config.toml
encoder_arch = "convnext"
model = "contrastive image-text model"
dataset = "cartoon faces"
train_examples = 50862
image_size = 40
crop_scale_min = 1
horizontal_flip = false
translate = 0.06
cutout = 0.4
tokenizer = "word"
vocab_size = 45
loss = "sigmoid"
embed_dim = 128
encoder_isotropic = false
encoder_norm = "rmsnorm"
encoder_activation = "gelu"
encoder_mlp_ratio = 3
encoder_inner_norm = false
encoder_drop_path = 0.15
encoder_patch_size = [2, 2]
encoder_depths = [5, 5, 5]
encoder_widths = [48, 96, 192]
encoder_kernel_size = 3
text_encoder_causal = false
text_encoder_width = 384
text_encoder_layers = 12
text_encoder_norm = "layernorm"
text_encoder_norm_position = "pre"
text_encoder_activation = "gelu"
text_encoder_mlp_ratio = 2
text_encoder_head_dim = 64
text_encoder_fused_qkv = false
text_encoder_bias = "all"
text_encoder_qk_norm = true
text_encoder_layer_scale_init = 1.0
text_encoder_parallel_block = false
text_encoder_inner_norm = false
text_encoder_drop_path = 0.05
text_encoder_positions = "learned"
init = "kaiming_normal"
residual_init = "zero_last"
optimizer = "muon"
muon_scale = "match_rms_adamw"
learning_rate = 0.0018
momentum = 0.95
nesterov = true
orthogonalizer = "polar_express"
adamw_lr_other_params = 0.00077
max_grad_norm = 1.0
adaptive_grad_clip = 0.05
max_steps = 8600
batch_size = 128
epochs = 21.6
lr_schedule = "step"
warmup_steps = 860
weight_decay = 0.2
adamw_weight_decay_other_params = 0.01
Rows from block 6 of the text encoder of a small contrastive image-text model, named by matrix and row number. Rows with one number belong to one neuron. Each number is 128 + 32 x the weight over its row's rms, rounded and kept within 0 to 255. All counts start at 0. Numbers have three digits each.
After each neuron's rows are labels from the 100 texts, of 14976, where the neuron reaches its highest value: "fires on" is the input token at the peak. Only what is clearly more common there than usual is listed. The data: cartoon faces. In brackets: how many of the 100, against the usual share in percent.
# fc1: MLP up (text_encoder.blocks.6.mlp.fc1.weight, 768x384), inputs 288-383
# fc2: MLP down (text_encoder.blocks.6.mlp.fc2.weight, 384x768, transposed), outputs 288-383

fc1.369:165090063071125148158131117136138158132131160151118143102121143137143154094115091079077234094105162058120093087106104134157154145125124122139123134131165126170149133136165167154130177104115089096132178058088147119142149162119060155082123086104107089142076139152092117107113186124167164150
fc2.369:119103146109184100135148150150080141118111068124151138138053099114126128104083215139064017160072106145185153197113115173115079144100078080111166141168120116153094125126114112061135072124081112147157156178169124127127083124113179104162124089150162176058143142151195114128143112149133124091
fires on: "glasses" (100 vs 1.4)

fc1.137:148124162085159080142174138135104134112139107153083074132115146158129068130163121171152178161083097082154123137093123112090106184190192203139159097088111117112100135099110166117154167154161099139121094074104088106159148123084113177128141114168091138083095077190090117118109132216148121105
fc2.137:169179104166082141135128149111192157126166177134119129112127096093113174155123118128098183110226119165112183187182108136136111147000112145106143159133086147141095133116146100160073111152050142127162163138159143133116119116128116074129128093116129125156158144075128115110154125068125126124
fires on: "teal" (100 vs 1.7)

fc1.180:158146121132065086081119133121165097134171163199098187130154123091123083141164128159115114125144080133144170120152130126103133076177097070119128171146152132101135114185149075149159094124175151129157064137129153122107106130173086128149175170060098179092089168117203160151132129072157076163
fc2.180:083072122101173088050172140152108131140173168115126117149125139124108209125124159158119109140156171145142092111146148125146127138156112127109158198121159126154174156131123158150120118114162142127106120141090105145111131155127071183099123180138111092063126180059130116066148109071099122086
fires on: "black" (100 vs 0.5)

fc1.301:205174161067128188106134118064141130094197156154119130142085153125152072170113106140094146074140091152110127123123090103111145098104041081152092128154155142103137056104092173121126089121125172077135200149137104163177116120120171093142122070145116127171108125108136116098163151116168106137
fc2.301:123179131144074191177126116197134143133163162211195168081091117107165176188132082111079094156176141117141097148105133116122114135124136149094224151142097090053088151158111152124171142166108032159151107087109165140143137097117134093124119080174134152170112113148152145186092104070112109095
fires on: "blue" (100 vs 1.8)

fc1.383:114176130172108190141134162103131142170177137074113140117114127076146133135111131186126116156129146146160090124153098132180139098065181163092102082125144171083142056139132165145135093164118128155154150159178148145100115144096156119121146122119102118067159130138135150116106192111129119162
fc2.383:104064102108094090119100158113147134093096094118157106122106073179139155101117147132089099151113153159076141119046196115140159088136176065122098123132151126176123107146161145055107152104149188114100139136115141172172114076155076106114148097136080127149103084135199162163090086156187139086
fires on: "red" (100 vs 0.5)

fc1.4:159141135137089146119098109105128108128170121125099180170135081071154157158170148162188114130093114144088127101124136158125144156106135085179167127088127119102117123106121088116169155128069192177104180142115098097102144143153161152131122151112083198129193181124144093088227113073088167160
fc2.4:123128142128161075128088139146131111139174165112076097108159120085132046172133145147092094159094136111142130135120152125082127094158123110142132125084149084089105091125103137086089143136118158116115110177220149100156087107168140023172153176163108130082147166150129106171111161154136118130
fires on: "white" (100 vs 0.6)

fc1.597:082147109093142148169082125164142109165183142114142156101092114126100102160147165148096130152101112147118154131127095140116123141196150162113134136039142117074119097081090143134176122190077153107140131153130146115101166161111148163120135129172111142140156139170118079184154124089117078190
fc2.597:146119101100077120091127137198136103110121117111147114085158131119088150142165101115160087143125091156137124120126102139092157130135137190129123119101136085150106154094110182122137154127178158154128132101143125120113113082117165071156158167151069107160129090177123135156171152120084138099
fires on: "teal" (100 vs 1.7)

fc1.345:115095134153096158106139119131146150124089144190122071107139123174137103125184155204081158135096130160171111087136091127163114137166122112124092148095161095145130115102105136142103103155117127113152086098182131165117166100084057136115065086099116152132199106104136166072116133093190084159
fc2.345:098179088043146173198150154104103109143178092141152121139079130090120163130059152135154130101164094118146132128122138093125173147078169150158119093178075123099140141116141123141145136070148139121058179115096069086187080105200171104158156164175147107086098156154137076193134205102079113169
fires on: "red" (59 vs 0.5); "purple" (41 vs 1.7)

fc1.74:133104122133152120172128138094111169109134119141134144157132112151167172115171154109084109100158120071133097143106065133154075177053157100178118112133126090098146080064118172147168101154139157112135141069141167056125115095143159214124198180116151106149178173114125164110101174111162183042
fc2.74:148060089150104111128106104162181113138141166097138155133119105110107123095165106101123169143101108187102108171157144124084099084145184136059073155118116158146157159130146125144077179106074103053188112116093181127131131134131092156071156106119123147113181113111133114104131078137078066195
fires on: "pink" (100 vs 1.8)

fc1.565:164048102087146080082133120104123136154139139158137125122155118172132138162174099106169122112114134112096120118115138087126151104149078112171130188155131094175117102172137099150102179159155131123100082132117165143207079110108105126116091116128184066106129117126084109109088088083094146070
fc2.565:095198152083109119137097126098138166168157120148133141154139066133164082147093131152134104119128176095141106109194105186137144098111177156178143139126115138135159134153133135113118106124137139152108084117142151064147105128105116163100149120070130180101119123151189167154120180177120099150
fires on: "yellow" (100 vs 0.5)

fc1.168:093129141104098074115141150082088104063148112149139111078089131143145054127095189116156180138110119125130149108090111117115133157106111166153081075104100121143107101128178092167036161182064125164096108142149099119089168154096114148134099145092177139068105113130173128130149129138135096134
fc2.168:132089146186178120124139063199116111121135136126160093143160117118207127137123104107201083131151131179148104077142138130185083109155070110143119127166116128095102164151126100097137142123201155088099188136134142172144106128162136097100073104184068214164174115182099089148154145102131191124
fires on: "blue" (81 vs 1.8); "yellow" (19 vs 0.5)

fc1.545:135077183187052163151120130143133096107169172152127182136186116138114164087095153106119103122087059156120125150163167135177101134152130088124119087133086118172072099175143144096097141134112071086142126136102093133119097162084123090166122141160216119172132100108158141134119162098118134134
fc2.545:111137117143151097064160128084172142119106073149169086186118111107136132159141128096150156098125134081133107100106080105140119127155115179119130130117130115144126173127068118103117152174110161142064134081106120190040177147153131229112123133093135184160123118163137180123167108133082173177
fires on: "glasses" (100 vs 1.4)

fc1.484:086168115079186141167088151115104180120154088065109131148129124166077103169171164125073185127137145141178094142140123094145109159168132125179081116104118174114090116097148144077110133123098173070098128133088121120131114186143122140071140180137169091120112128124160119146125121088089122106
fc2.484:102094126161081118099134130154136124114119122167112084093177127084122118112124152130188108083089145152109157110154169140122128135068126055082185171179105126132123118166145129153114146126128148129105112099130165164113163075124141111138135114085130144140109131153135134086091131165143164133
fires on: "white" (100 vs 0.6)

fc1.661:141203216126126110163153123125104133185091137172110143111162140116115098138158145084141188152139150125162145140138110116127127097151211096151076156144082132104023099114071115103141086102098150152094067132117118128119111136148082146090114117082125090157125141139133126061176165109188160132
fc2.661:119107174171102162105080120127122142090124095094168102205108162093118172165212078097121120069174090113103162157152174181114168063126124154162193192101092143101140164109151133127048104188152117105146149114154156180169119106076143109164197108112117114147173138118101181157115158076106160099
fires on: "orange" (100 vs 1.8)

fc1.736:103152138096116148103173176115121108129119109156129047123090154132159096129165124155117185097124109138182117195123146086131120123096085039098141122161151121160102164105092145071175129099120142125163173191100054114169128211141114173144115089112145046129126129096072128071123090178185102184
fc2.736:145145099086184106130143126147107167115155108110180119138179177118153093155105111096126096170136135142126099107148108112117171109103177148137075134179118129088122144067084101145100111143117118185142172165137150140095090065076171135109148168181167161109128147181181110152111149106109120178
fires on: "yellow" (100 vs 0.5)

fc1.112:159123141123134113097114139048106127112080120163116117119149197148120090082134145100189160125128120151149135140190149151117101167114131135191149131067113142184158092139090137130122156118129086129169212104160141147119158122098206186103109091122148116141140113116127177130174145164152178130
fc2.112:046109104168145100180160126167104128098128159160134110088143098115140075074129119145101128196114167099141137153147111114068124118145138096070187046149123108099161128117111148100114157136074139106147159106151177187072136120109153172174150119129120147136113164201188155152112170178113152177
fires on: "purple" (100 vs 1.7)

fc1.541:140064129096065130168138212109098186117118105139139150120119113157143131108121141107116163101143144094123114126112111160124148034115119157157095116205163106164091091073158155175092156135154056126112125105143104138135186052148154153124095154087110151092130116070147126113098084145136075095
fc2.541:094058092118140144154160103174179177103104085169153158118093095109145164151157112118156150101141156120166124094119191148114160169148073123131104172139148152109096115087087101105140139140113081166110153110126142169089119144153120131136160151151117165117108126150163088213118162106099099141
fires on: "glasses" (100 vs 1.4)

fc1.527:110107097140151070123174123112087116109141120106149117080138111115135152103153176136098153137150122157100122127107143144125095134112083147138165059131123148093154130089102107185155112110168127154170146135176111144098162116096177225129103115085116110132087116111095194155128201184155157146
fc2.527:174098181147101108188145157117112141090166141115158083154112230155118087083086102121153118120126034101097121119157142167131103099139186085129135116085111120143109045112106106136117138079155130139144162177138133138123087121062083134148168121124104078174069076235186098174113106146133101149
fires on: "purple" (100 vs 1.7)

fc1.408:170119109092083088168119167124156134171122087120159077077134110109104067108167069172120133116156150131124164121143123130104133174172163163150122122117067129063172108138050084153151107214138145148079093147084099116106115112114172149084129173141152117129162146128128172094094172110156100135
fc2.408:088060155177153108115089092130119107103122125143136151128150140115184162201136128115173159100149126202097092091107172182143057132146153135113136108166125102178078160128150126105134111059112093086144181116138163108186073127118122131127154154163068179087136116123108080116111119106140142147
fires on: "pink" (100 vs 1.8)

fc1.162:138165180143130135103098136142164130100102151169119169136195098172061099125117146082173171173072145153131121156144122126172161127106164119077149136147110067142182155130126082110087086128167150165143137101128154095112144089144072168094181164134167145143090139133146110089132125123089107177
fc2.162:135145148109170098108112153053108101155106137141119167123143109069135158164113143093110075134128142103136194136060144133143166097107140104115136125111168137149151088074173149173128114131149126158105114160210158116100093167149181134172082181123158098103136117134137137160096129154127180129
fires on: "pink" (100 vs 1.8)

fc1.462:172094138171119110165114161073086130104128118153123099173112157203183055102102147143115152134084120081114145112117163149148080140090101067144093125163101138109127117159128107084097161096161140183147135112104109121123137094141180088137111075090152101122166142094171196111139154159104121135
fc2.462:115159077119142097123130109139125107139077123134107111174120121213113189114135100142083169116128151157173122086049121122114130193083101162111150140145149112133104116089123115192106178154111126118110182143083095158130041169139089211120104139149066131174120165120141081106170140159154109113
fires on: "orange" (87 vs 1.8)

fc1.14:130171117125119142100134159105172121101173176084158072160171130131154167150122135160143140094094130135141137153083034169066097094115157097102110079145115117097180120128145222200145150175159141128172111139138124130097116146122207071111123107128134152100139143045068086064129138092134116125
fc2.14:156148141140098151139151089155140128167123184142142107099165121106151139112151152090140102184102081173103198167110135116144167100100126129096116114103111067097132082138161083133125084145079184123130121077101156113066149086150095151129130170129150137134110137214180151161085100089116156204
fires on: "white" (100 vs 0.6)

fc1.339:167073129168097118102108131115109068183151140160136126205115118161130119086117060113098111086100143194105088158068120096139065113176093079111145091114135128123139102118116160150104106151177128093111106123088143090105109130140163187151137111143153141083132171154148145094116125122189170162
fc2.339:118120114149090144160101138117131150110115130093114122128102077102140138161136159148120085112136151105089070169135140127170125128105147134086177188111099169101088146086137123116124125146108149185158083104126112101137126100134137104124154143170109206138104117171135152113156161124155106137
fires on: "black" (95 vs 0.5)

fc1.372:184146111108160120177097145159150184139136109153065124119168085117119175182124073170129119107133055098155110144142149179122109166086119068163155111128157138096132112177057159092105211100125181113132138106150094160162184148183143126085139148088129111100161092118074136150105130111114187145
fc2.372:076118070069082105111128118141092121145138169137167126142122085143131129109109089139098147148198124119164125079077123091126158091136206132156076156123153149127143176133141144137162108174090103168113125111122189126127085122112164114151138118139112122142125171131097136112148150118120133143
fires on: "purple" (90 vs 1.7)

fc1.8:111119129117183185056134169178134153110150136126155125149112123217086118169174131148094140111140114164143086163085108129130093130125152102174150117118184168128174105139156103162161117074109166135165157147126105068125158171159136166131114106126158162137141135146128180141100137114123132121
fc2.8:192126138176137102111129099182136104170085156102109130145171123091133093099069165118130112096126122099103147103098121147126169132165077139041136108172090124109106136169157169155084127096116091124171111155112157105118131132121132212124039140154116151131116098133093127133131094153111099136
fires on: "grey" (67 vs 1.8); "orange" (30 vs 1.8)

fc1.129:179062172118145113075121126092134127116157102170135131124156090091137104122112131174136155146113125116085202124062118161156161115162125143170160114162095112126112131100073097062140090133131149078102129153150139133140120119129213145114124155120163095151177158149116110189175169123147141113
fc2.129:107074094122142118124107157108098137120086123122128126073123103092150150088115179174141107184101172130179120127200124067157108122077145170116147109088115134131139170094123143125101168126148111152077158128107164093126174149127113123098094174097185095126149149151127070133139134193103084149
fires on: "purple" (100 vs 1.7)

fc1.503:116158212092119174136168107127155168130106154077137187158107114120178126173177139107186072079076155143139076150145112112097156172158146155143150144109116127171110148124068133130133153159151117139132152110192108124133118112173120162112094059137135169104090104101131080095129135154153144059
fc2.503:145137095136179066084106146138106099079145102162201132120141133100111122137085203103118121102169073119095095158126064137100135090109142154167100120122131077052133063125082130156120160122094151144084172137113141118096140156135142074131089213128070095186111165176143120214141196074167144150
fires on: "white" (100 vs 0.6)

fc1.739:144123131137148120103069109135115157117132108161118190092143070132094153168125100117110090142151115129109072097095107121128132123167123053144131193098104171141129124157137133135143122096159124098192126146055108090165160101117136123117157034161154108194151136095123188156106114132077172157
fc2.739:147174137174114153132099092152120075139141111119144052158098203102139146102124166130176120136122121124154187162128136105103083144081108151145150070098129110099096093063129156102120151187143134136080122113177119161097109155163170119123061226126147141037125123144136048118115132114180118112
fires on: "orange" (100 vs 1.8)

fc1.244:192112168146058144082152179159132081111162165150141121133105129115119121088144080150100062102091084219079144132095127102099136078120151098101128124147111123140121091114086139135092118127137163071131132130109150193086164110164152161164118111151129101147122106130163181122138088127167142123
fc2.244:148151099122125150175144127143107108147141139179122179137048093181152109194149150074081114087137135093142134183112188132131154119104150133101182083093155072090124156101163126142114156105088113149105153088177117113126113141129166086130195138158073179123089153153150138111140162164143131110
fires on: "blue" (100 vs 1.8)

fc1.366:085126159103152121105135145110153148109176099160046102135124081143162108161119125150105109139105142086053106146155149140151161162146159111128174172144110202160198097096100098143115137168153176110148162130106177116147109115153167160114118106115174139132146118123127142121119156136169110102
fc2.366:151168102154092149150120121123125147053079097119157146075204133209103180122126137115156103154115128107157144126096074152155127103102092144106105104179058106100100154114073124129130092098090129211155160142113120089092128133171154158127150165131189124171127082156170144118090116107072065121
fires on: "purple" (100 vs 1.7)

fc1.742:113159115133111133167106072136110108169142140113163138160218127152131108172113119086109118133118081090166166080073203142155193137136137100140134134148120152086151115065154118116133122109110138117079113147153088124080181117164108048182172075120135137086133143123209104116105110114084090145
fc2.742:113101153125172134179088159061134206120104123130111096128090141108135134175085107131144157148131183156100044115098168152124161101112097147069164102123127161136171181181125173131091176183121123108082118122095164181118133090093076102127117178090092159137104118126103153088149097119091129079
fires on: "glasses" (100 vs 1.4)

fc1.581:119187174123163091112124107204113132104096083092139155108084089090121141144105095139146162114118141161095148125157120158125056152176109120141163184121103099112083120139121144126110097111102178151135090083121123166135126091135111139137131165112157093167180095088079105125149163122146114090
fc2.581:175068048126123129084085147112105136167092083098104085149170152100079111132137129137096127154132114087170121099097152082108132068113080120145110097102159175111127106138162164129143134183174173080086088170092102137110161206136136134167140163080165089143169150128130095108111104114114198137
fires on: "orange" (100 vs 1.8)

fc1.677:075140133105151129130161149108095159168155145145114089161158119112150163189173160210122139093139104107152052161138181126144107171145166074145137143144186152118149050148153164106147084103157126151134129160151150125165096106108095127080080095201140141074122151113069130126098106096152126100
fc2.677:168164181144124144110132150175166124145168203131135190062113090123126109106099106161137095144130140127097173165155138092084143105103128205110077140099044110115070185129144130155101139092172128116154132091182124088119139182169156142131157126117125098086126121082103137127121153205089099161
fires on: "brown" (100 vs 0.5)

fc1.43:111158129141107128106148067101145139102107118146111120182046164065146185091178157105078091111174186186086134104097139104161134143135138240111131127123179155117174114179135105124092166140165120148098173167122144126138119067032150102154175069067111147158167126086133091060142157120096137146
fc2.43:068090152114106115121067093182138133136152135149099136141168072157159158103117148142118140174132080131102169099090144065154154100096140127163109135105126136151154076150182093153206115110164130109144151157156071100119162147101183094133151090174151079121103122119113158088200119116134110179
fires on: "red" (100 vs 0.5)

fc1.40:097129142232071101051104103109177112158032139084156198179194109166154117156113180129159116130131164139143112072159138177117159141138148140090130123193125119189153156175171168158062142084106093118097120118126176121126121098141127114107099120141120111177170140091172143119012056137133109190
fc2.40:129119184126193179204056133090109176136158136146130124148119096190166107120089091178086140077129131101121145148111102142096096140075158088113103111127070149116160117167138068040121179091138106114247138160169069093098105121157125141131141160164085116094145097166121127140159184135144176139
fires on: "yellow" (99 vs 0.5)

fc1.577:123172122064166097115149130106133153153132096128138092116079130147153171145159103159106139115090095111145130170098099105133069157109139015150095145153089097142097138098079103094081105147048101103108139135111112130137085175123160092121105119174164126060129096079060124106112178130142111124
fc2.577:102093141150146122177108139090147106112141151104132122164182073086106115125148074125187146148121122096131122126150129166134133097091167156108111144128159143109102131111115161127151157161143144155069159108142134130126137087127124105109207149113075169173094157142130105066142117163148150130
fires on: "yellow" (100 vs 0.5)

fc1.430:119177095117130153151204203143144108170148131100132104128147174145152140122050112159104146104149130123164201084142103127091108129103145097145159106116124130060129103140084142153145151178160124081156114133039102110120164175074113136070119124125176086112144099092119082169142142078154128181
fc2.430:051095136069144132135146120200137082098170118116141188064120183058120106121154123133156127129119167124110159111126110096093092139154124122098111140094095128158119135155087178158135171115151107114156151130120126130069159094171124107123108131142128109106133130129138098115107147121130086111
fires on: "red" (100 vs 0.5)

fc1.272:162088103127127087078137104166098154160114151085133124153104082086118139113155139181123046115158119109139111140073122128081114179116091111123131078130168152090186090132088138114129121098233122106157160140195131129128107145129120140148166118108072105127122172069120106182128165106123122123
fc2.272:082100182143116130132182129118094126154156123142129113120105114090134158126140137185069130173090094090155156132220135137111171105113150073155162173062095125165125134127118075173158146178177171122134126129105112160132121141108097135166093198154148079104150144171137151148218130094130116137
fires on: "black" (100 vs 0.5)

fc1.374:131135138153175126135108126077130202113140077142075109110090113152191101172161124147130106103119103123119112122189122108073067132109146119088114144123178142120143123161124135091100150140166087090139120101145107102118147127145200129124134117104081086070161116128129071100095183069131189166
fc2.374:141176136145108093174124113180163124149094163110142191128156064087101186108128129078168092150101154145130127130130160101109112147146055186091108154166158089153160089150167133175168177084133126125157153106176148187114078109085120145097156133136077178131091111106092143083119131140122007167
fires on: "brown" (80 vs 0.5); "curly" (15 vs 1.2)

fc1.384:040138144169171136132126102147072099142096124125163138072168114075120106127142136115130097143137092128192120148122164134105109167159134103088129143130166139153236110117127220131111141124170116102168135160144099150134141130101110093089113150150149101157119071187124131097159119181158137199
fc2.384:175093116092102137112157138133130144093121087101102103082080076129122164111152156152146137099119105129134152032102103147108096145135139164143189138142085111148097135142106069116151125115153087171128167158079120106105143131131166173133166148083103117166082157137135133121117188146116118178
fires on: "orange" (100 vs 1.8)

fc1.499:130131128071178118061129122142124127129152123184133069128130115134117105106148091114060159058101030179128127170144124141163116138093119172184116135109127154098147073199102137115148086130098123155146111135065149146146144180133124164114062112147123102106205068116109167164119163134149145154
fc2.499:104099104069141074134114156150148154153075113080087109141145156181136095190087129120143119128094153110121064134129110151161102129094119130130184156118110145127087123132221102118174143172088152140100115111134124129103068112132124152105099119183119149132148105097101111115137134108127135068
fires on: "yellow" (100 vs 0.5)

fc1.84:108173128114163177162131089128062127093125087100139102150145153167139089127149140090084203138159125178118137080141113128129120168138105176148096157100093074151088102115148176093091083159123101171151083076133205121120127076155138121068176175159128110146156149203139120117141147122220158147
fc2.84:145184079176124073134202127093126142129177135140136146117111137111185178136131118153068092138083087128159154179132081161077163153117098149146127165065159131128148110148053114125105095136107099093206151140085122110109093174081122116119077116102071140149131108142099090149153126141112161135
fires on: "pink" (100 vs 1.8)

fc1.588:168141109103116137121172160048145107088096108072174104151131090125108172151086093126121113186130151144097171139081142132134118095136143124116079181104129114104094086160124175101108154057187192185078104114118096135132152125117104124117110105055135184091135143146076216101060121137151123181
fc2.588:090095111120172152115133130180160128146103151161105174113179150144101117109133111096154170115118104158174118149145115231096116150151103107171138115159141156162109146091115091127129118214084102113115140169142145097135105100141152146116062187173123145149097125189140121112178109082137139088
fires on: "yellow" (100 vs 0.5)

fc1.371:071137122137157158114182120106136133138115173118100106156095174100122138059190190150081073124133164092077158133131117128144139096132156187090116090145127142064074135210104089133134136102161153117109158157139106117118079109079138137158140091137120113189148136150108065049147156109106059122
fc2.371:117130131097074163155075140146124108067114141143142126140116088133104125113172080115158119140110123168108141076131109085124152098108117153134112129063139139162190052128098114192211157126096101171150154130151088085159139120082136152130151094121131081147142066147167180149126121168148126130
fires on: "red" (100 vs 0.5)

fc1.44:124107132113136128120147083133126116112139146129114162083149146086112153160140122173072151092146146170092142137130136130147123141142121052146099120158089149096140117091200161121102117108150147069195165139131145139163125092123181055110122079170084109089174153084160099144092139110092056119
fc2.44:114095127146131116169098137136108136159169132135144111102105104127138151124047143114135147084165038122134098144104166144089146127123110122124133173108157121180143131143116169067117142117090139119144049119154079140137172164131096177186099074107155122120146089144092121104141091102159161092
fires on: "red" (97 vs 0.5)

fc1.643:138137121119152119149123102163144130114076125096120103059134140127122138146133106151115093140172136101152123134148147085086099137140063112166105116090115142064147098121054095129139104144237118112112088156075110160153255151114108095171107105082121092175129139137088133132141179164126118080
fc2.643:118076137076067119160167144125060134102153123146149106122118119172070108120153119140109136144145156144100101150142128172144140153119145130105102165068085099151105040146089117096137129084124121199169182155155118163098118085074111157192130089145107081153164091165178145132139175134123121149
fires on: "purple" (100 vs 1.7)

fc1.348:142105113139077067098132154128125132143120142196127120140213164124127126159134096159144126111196113116108139128150117100119107083170101042131119176161121127114139106146141056147145086158226130131176156118149151148121100131152114105189130133074111151067104214145161148121130106063176091180
fc2.348:112121153140182110078140112104111130131134196132097105096140114148111181142174158155124097114091158108156107083130131116111108147171122109151198187122205129153164137133164133141114151125166155165133101150114095167151136167162080116116098172149146076080157176088131073132178077039100120103
fires on: "black" (100 vs 0.5)

fc1.53:125164071028148088161139138143097116152194117106127041088100118141112132131104069126132137132114158125140101162136115083130121151140177141154121148062098163059108154100101125112134124141183153143126127091086092120101153135112100145108134114144184159124123094147073079157210183096142146089
fc2.53:139114245211117210107042077104162146122056123139142137166099182144160134129184154120161106124084102127100135150142094104053115163110121105100124093140092147195136121149134135131113141150107116078143154161151149144119116107166146140119124174154145117124116162107166126111142072097111149159
fires on: "pink" (100 vs 1.8)

fc1.154:140132156155162133141167180115159104135091080142102207156087095050089089136115135120129149097114078158125152135138127113152112157164075116179114122051155123120086075132040095151122126133136084147179124167126125127177128155094103161126156127103169175091147093098097078126189178138134180107
fc2.154:122102160102137169126136107085148138132090111124134120131142155121156099169098158090183111136172140155037169112099123135134107135159124164146145121130099092158104085118089061121170107195089181113138128090127146079065143048154182144124125119150207117134121124159160133138179152073128136212
fires on: "white" (100 vs 0.6)

fc1.322:184180135096193082130086108115156107165179093175119104095213136125144113191125114152123122108124117143080110096210123093105143100146124148143134129099094175118098099134127124105103187151143062136074145112082103106081100152160108123109142171174092186126191099103123152149155182149127075154
fc2.322:071086133113093151155102110113106167152160148146053109096071117100112075149118113147166112085152108095150194139146204088115098099157135090141156144109129180161113138092079109145098122112114081118104155112165141134108101081104152084181156191118119154054138155183118178107080166091094190111
fires on: "yellow" (100 vs 0.5)

fc1.248:089127084067155184087173153187070083198193136136166113113148179124128090124140120083130121105118083166119168146120157089114157142189120067147210089140126098119144151154110145107135126107133169121096148095151161129125162121129212112099182127125125151120126145127106107112198162129078155132
fc2.248:149154126091129091135074185105153144140188125138113213129166075123130153056078104127207189109214151111116108080094159186223131122160106086130075122122085126096157089120124135088149123100147146126150152097143164067131162155140120159158141130140158120116122112139092134118115128180137118110
fires on: "orange" (100 vs 1.8)

fc1.276:145146064073128164095151154125109149121191162143154088114120085173105130212090129157058168181138102099148221122098107161082141122092134087158113140127175112166150140089131148118123095071137177112155143172124148076144108135151188086208166121146138115152192101081147084117183193108140157096
fc2.276:105120116093116082128135103141120097127127072153110125162152096104117141097146070105140072138093156162116127139071154074116174140114108118109068157092075143136171127117157179128120125098146102140157077200080111103188134196147135088145176066120098109127146140132076164148130099153103106101
fires on: "red" (100 vs 0.5)

fc1.521:088173113178155157085136097107178185126120085117119161140108102133153138168151128079079116125115101127113075089128129189135138186090141085207161106161133064192166169169149172178172198107082078146090122070123134125099149131120127118119085136122144115099138114100123190123137135163103134117
fc2.521:115128127094149110139130155212121108093079185131149122170124138132096142130133077063161139177115131088107186196139103133110129152096127159058139135116124129087126125115087127112096138050105124114140138159138148140128125124102054155118180089103044106116072152133101070061081144150107132163
fires on: "white" (100 vs 0.6)

fc1.467:121129171107167057181160128061109186128178041119111120062182126195160112119162097128098169126117144117138101153090192106143058131122136136143122161165119127124118125116152142112121095196118137146157093179092138144126095140103135105122127112135116113141126124151167192104113152129143146070
fc2.467:133146091108149168090122154142119160128120110129128141106164137111054104136127173130121111196108166123148169150162112119098141165083134131132099142139108135081156113199095109143081080043101085177129133105146078210142159123103135087160161110076138184095111185103153160068087096128107120127
fires on: "glasses" (90 vs 1.4)

fc1.230:106166108054105141125140139138099049103123141135145093108101154116125139156133121066159125130097145080114100084176108128081176117123195113109130160109146101113074093137149126140085107082090140163106130132096173164075134107146068117149180076116149164085120211086127103117175197113187122159
fc2.230:151155129111127109155150151128147128122152104173122110138118072140106181111133111108117117089120143119143095149064148089172185143071095148158115143126134131121174153138100099147151114146145137183106159143118163139177109134159106211124097108152136142076063133126157125085111120112092156113
fires on: "grey" (54 vs 1.8); "brown" (46 vs 0.5)